From a checkpoint of a small image classifier.
Model: 4.6M parameters, 24-pixel images, arch efficientnet_v2, norm layernorm, depths [2, 4, 2].
Training: muon at rate 0.0018, 29600 steps, batches of 64, held-out accuracy 100%.
Rows from block 2 of a small image classifier, named by matrix and row number. Rows with one number belong to one channel. Each number is 128 + 24 x the weight over its row's rms, rounded and kept within 0 to 255. All counts start at 0. Numbers have three digits each.
After each channel's rows are labels from the 100 images, of 14976, where the channel reaches its highest value: "patch colour" is the nearest of a few named colours to the mean colour under the peak; "responds to" is what is common among them. Only what is clearly more common there than usual is listed. The data: scattered letters and digits in many colours. In brackets: how many of the 100, against the usual share in percent.
# convs0: expand 5x5 conv, stride 2 (model.blocks.2.convs.0.weight, 240x40x5x5, each kernel summed), inputs 0-39
# convs1: project pointwise conv (model.blocks.2.convs.1.weight, 80x240x1x1, transposed), outputs 0-79

convs0.129:084090108112139145116087135147157107132124121073115125112104113115120130119107163109066101099108114116155101104113120134
convs1.129:098153127135104140107124143114134133152124140110126117185143138117152131133112086133118149145101152133137087138119122106130128157138119119115154120091154106149178124087107171109064152139074118134164186119127157147139107126124097086157148150
patch colour: black (81 vs 36)
responds to: orange (59 vs 19.3); pink (53 vs 19.7); yellow (51 vs 19.5); white (48 vs 19.4)

convs0.232:112116118157122112074100142091120089159144151133133140161118187131147149096162153133120104142120135113148152105154134160
convs1.232:178152152123143115154103083104146111130100128107115099116125101147106148110153100143143133125079118117143156133113141113151145101119138129153118110112128147130104143120131215141073171177097123132141138121113146080164108129151144133129117142
patch colour: brown (51 vs 12.4)
responds to: pink (44 vs 19.7)

convs0.101:116174111127160137125149110094132174108144161096134140096148126108115130126097130155145156125122075131129140113132122194
convs1.101:146108145162108150123111153111140127108124120079139169110157152114127119126137160122156149091142144164143119094113143138159095140145117104107133147140095143116100047142134115136136155110091134144126071174083135156140159127135115129090128110
patch colour: pink (45 vs 20.3)
responds to: count: one (38 vs 17.2)

convs0.86:132102148105097129161118135123147105148080099119102100138185101121091124138096108133097131126142141109112163137134116076
convs1.86:114159148179121169145112101119081086146101147121154118161109130102122121118103145103159147128092157123108140137138129140148137142108106108112121153126176130109134091188135118133083104176105093111121103137174105125142150162124108109125104144
patch colour: green (35 vs 1)
responds to: green (71 vs 39.1)

convs0.159:105117129175178138118083162101147154143133123076153165125139104117099133112109134119151151132157095131117126102098142143
convs1.159:114152110120149100202122135092149141165137164104104098135120124110108135102122095102133100122164120093137113138125164160124127102101116152135165131141118144126177139090184160152149118114122135104132116155140132136139081095120141131155088103
patch colour: pink (46 vs 20.3)
responds to: brown (48 vs 19.9); blue (47 vs 20); black (45 vs 19.7)

convs0.79:105117155148113131092117125134070119126146115092138130123156184161166137089112111180145139129129121108116144130166112130
convs1.79:149125123158184169127112109051108162102137118109168147113156131127127111123123163130180128159149188117125131103134108144154145138119081137078144137114108131126132141163108155113120115160113104121125134132096128120113122122141128123126117073
patch colour: black (71 vs 36)
responds to: white (50 vs 19.4); orange (40 vs 19.3)

convs0.36:131084117095152127112097135117150108117089125117101134119136130103146123163146113145091060092097142118130131101107099100
convs1.36:156157139153139140161140151123123139162091144075110136139144123138142146083098112175108092121155157104121127129104096120086160132080110130139159119112125096157155135117083108113138114099116147144107150107118118161133081155159137166122133094
patch colour: pink (48 vs 20.3); grey (29 vs 3.5)
responds to: blue (52 vs 20); purple (50 vs 19.7); brown (50 vs 19.9); black (46 vs 19.7)

convs0.88:135127122123131117090108126115122110119127116083090114124174141125154182162103094173107091141163148140132136100110154126
convs1.88:141115117125099148156120124084117105149162141132140119161096098133119152146116098107144151113169132060103167103098156137088116136133115109123203134134172099160165145154131128141126107075129107116151110145119130140145144142125131128127106154
patch colour: grey (37 vs 3.5)
responds to: black (50 vs 19.7); brown (44 vs 19.9)

convs0.204:171124100157096148108151103108083109143122126119111143142115143134152158132103148132148158158125065093151163105126131127
convs1.204:113141155120139133105111094175098136080127122138119130153088143134088095099117102115145098153114105124116155100144153129103157146174123146103122161129129157130126150158089137142107106183142151106132111179123124101140108128112126127151093187
patch colour: brown (29 vs 12.4)
responds to: the character I (25 vs 9.3)

convs0.27:152117098134124132106100135131129078094124110099093152135161130138116151113087117117083127128109144070154080120127127110
convs1.27:107116145159123137103186108153127156130160142152147169146128108096107083156118130142149099115128154112123104095102130162106079181096087134130103149107130130132103111150140126112139099125143095108092174157125170143149145152120099139131133148
patch colour: pink (52 vs 20.3)
responds to: green (64 vs 39.1); brown (52 vs 19.9); purple (41 vs 19.7)

convs0.11:135120121116124122135108139148123127139115108160116125114111099143065130088145153136126142161109139157063113147166080108
convs1.11:131133079160155144149163096093130132120160122130134099106137130155117155120123104155138147084122201129101108128081132126132127161124121102111158131080111119143128161123112173127154133113139097135145137100096111124102117129116190111104145093
patch colour: black (69 vs 36)
responds to: pink (42 vs 19.7)

convs0.228:171162165141136180130165088127154124143077128147112126135148108095168111119140128106132157115157106144160139134115134134
convs1.228:128121144190115122116168128152148127160141069121146106130139106154140109171117151119164103107118115065129145144146111114107095140140133096100144139101137109088100163105131140129144116145160123114085154136163102145126158089133132139127158092
patch colour: black (63 vs 36); brown (29 vs 12.4)
responds to: white (54 vs 19.4)

convs0.128:125151149129124123133152142110120188134116110113114138113104151137132125133071165147171148148127083138141123074095117152
convs1.128:144157103122083153152136131090151153143092146107121165133148107126150133096176143119111165107137148086149107133112134125115111135148122125077149159147092128119118070137137165146146107116120133123122060136098143143115135149173149087140139134
patch colour: pink (61 vs 20.3)
responds to: count: one (46 vs 17.2)

convs0.226:116109110141117110066103124098133161120120127154119103084181102126152133134139086136109107135090109092113122132153154127
convs1.226:102185117109094136177128151134181135115145160085131138128145126133158165097124100163135111126120129109133135128122079128141132088124182133131138128129070133161152103115118115097178133095137141130130114144111089079144116121139144157121115135
patch colour: green (31 vs 1)
responds to: the character J (39 vs 9)

convs0.60:089098129144149140137100157142104068086118155160121103132105118134083138138076124115131134154146130109137108139091119129
convs1.60:135117133167117108087151096168114089131118137124151112162107141135115086117121157160133106117116157159086153101116143108106124112128104124127115176134133143104112146144153165116162126150092124061147103101141140147111104176117155120118162163
patch colour: black (66 vs 36)
responds to: orange (56 vs 19.3); yellow (48 vs 19.5); pink (43 vs 19.7)

convs0.44:126143145123165132117142137146125089143133113148142150149081135180147155179119127155165114135175130117148095128118125171
convs1.44:132165121133162148135122104107107157126142118102131134127156146158137147128148117130138087102173180122118106126176171160152156102130117100140116121152066129144104101154104179094143097127111087165137118162143111122149098100149121114132142117
patch colour: pink (42 vs 20.3)
responds to: blue (46 vs 20); black (43 vs 19.7); purple (42 vs 19.7)

convs0.40:122161147120161099118112126139144202118124133169122114133143126139139150147152164161140152106134132153179118114105144167
convs1.40:078182116141161137175174111098118139097101131077135167128126103102113130099121152143156151148143144107122111109121171145133122140123113133110144152127116139144130124144111192104145158143146087103108119126119150112140115136073131139120136079
patch colour: white (60 vs 26)
responds to: red (68 vs 39.4); blue (40 vs 20)

convs0.197:137143118172091099147105119137127086138141144137106136117119103115087123093125116086084118148116098144080122153143103094
convs1.197:129126084146105115126131168127129125176172127129116127086144168099089160096114139118092141137140146135129112145114157119162098196126132150093152171122125133095160138123147106131150094134113138098143129109119131146101100119146137097115142069
patch colour: pink (47 vs 20.3)
responds to: blue (41 vs 20)

convs0.111:085163111144160154135148112112162180122136133136110088097127117124106138124097112129160182124132132127152107110101144168
convs1.111:096068126124111159129108168132124180128131126164139088142118140132166137117148153130148076143166147103149121123097123134157105171088114143117158110114136142142123154101110179110135124132133133092158138092142083117087120139092112117126109145
patch colour: brown (42 vs 12.4)
responds to: count: one (43 vs 17.2)

convs0.237:120107134091136136171118107115152129156136081156154154145115175126141148121115128122119161098083100109133141145148104077
convs1.237:164108129122154134143157142124112127138118105145077145173136117100116140130126131112135128095108114109102106137074126125153184102145128116134122126092167078104157188114132142101106117161112115075180124175132157128140131136105115114124141136
patch colour: white (71 vs 26)
responds to: brown (57 vs 19.9); blue (50 vs 20); purple (49 vs 19.7); black (45 vs 19.7)

convs0.225:180158106163113136149147122124146158163089129156130149140137121160102157143135120146157093094162097153147145115123152148
convs1.225:114148125104059143151157115168072134109125154112113117139138148141143163159096122114101114169113100104134145116152131147144104111103102100149151116165124140127110128107138158149144152183137104153136127121143102082131105117114141171121150175
patch colour: white (61 vs 26)
responds to: count: one (40 vs 17.2)

convs0.119:123154139119149118176127131110149143142142158138160105147134102097134124127151148097102086142117137185102123090136098081
convs1.119:142124100103141134162138133108140151131132134158113113121102141156105119160102138112128150139130123178108128182155081181181113106163112142128114123156119151128149109093129088134172119105103121144109117118104112070119133130148080084130108136
patch colour: black (66 vs 36)
responds to: orange (40 vs 19.3)

convs0.109:148139117122105149126103127133123150132123089130119142127111077157120147124136082071107094143089141142070114164139120122
convs1.109:139116143112112147151148119138102133100110100184126105147117100133112109171124101126143094145142102168138121164143176127146129158134119119173111076139140174143128124139086153171093120109162117153096137131111086144123178143133119107123099120
patch colour: black (63 vs 36); brown (30 vs 12.4)
responds to: count: one (51 vs 17.2)

convs0.65:151084105119138139115122130112135143110094117128116153125129157119169142149157119164139083102098164110160171106093143159
convs1.65:106111118123083119142112123132118097129136095096157135135106092153149130091088121136092171172172139112086089145180165155084106146187129149141143093127116121138152137164127122131127146118134115115142126130135149093089103135138143139153141110
patch colour: grey (43 vs 3.5)
responds to: blue (46 vs 20); black (45 vs 19.7); purple (42 vs 19.7)

convs0.2:111121123110106138111081152140151139168146130118190147150116173132134104166156149149136129093175151139135144151138136130
convs1.2:156168133149140129110166084117130112137102092195157122114134126146090095105141114127176161130127105119102102145153116134080136066131111146116128142115134152157156132115130151185122132132103101123146098110112145118157111126106090121106121114
patch colour: white (62 vs 26)
responds to: blue (58 vs 20); purple (47 vs 19.7); brown (41 vs 19.9); count: five (37 vs 16.5)

convs0.199:176129174083150143152141154109117138103124146163107148091136110162136103148124146166143175125119084134114138118118129114
convs1.199:137130114101113155124146131139106164143154127152149102141162182108143134124178138133128156098117153086134135134125090128134105116152125104121174102110094147173130093141113164091148157123094126140092132172098088114130126109160126076150126126
patch colour: brown (48 vs 12.4)
responds to: orange (44 vs 19.3); pink (40 vs 19.7)

convs0.28:119165111129154093074111118135139113154150151102120164078122149122137143139136147119105100115131094145168107128094159158
convs1.28:116152163167142129108107106185120167129113141182104104177105123152165117140136128110130102144120124117137154089094075123104118142091098166146148155122079123127106109106126122123139125126117153145149133118118093123124147132091178131132085128
patch colour: white (87 vs 26)
responds to: black (44 vs 19.7)

convs0.139:134118109128136127114135131117196170089117103105128107118150156125150139136170129119133083085137169137166116140118133156
convs1.139:131150169143098127121103153142107142156094147123133164120128090156138102059094107138112104141121116136119156125114099101077146142152138099131165102163133128148143143147060134100139142135108124116126108128101155095121138168129131163168152115
patch colour: grey (37 vs 3.5)
responds to: blue (49 vs 20)

convs0.203:154147108181130131135123173084096147136103131138139124167118132153169123116148161111153110110170120122128147103132168156
convs1.203:123107146163112134113153115084087133143139151105119117129112176117105142111154105089086106183135141110129125135113155180132111099157115131136156110119118146126122126115147182147148118169113083146156127121123130131091113146087157168097141161
patch colour: pink (44 vs 20.3)
responds to: black (54 vs 19.7)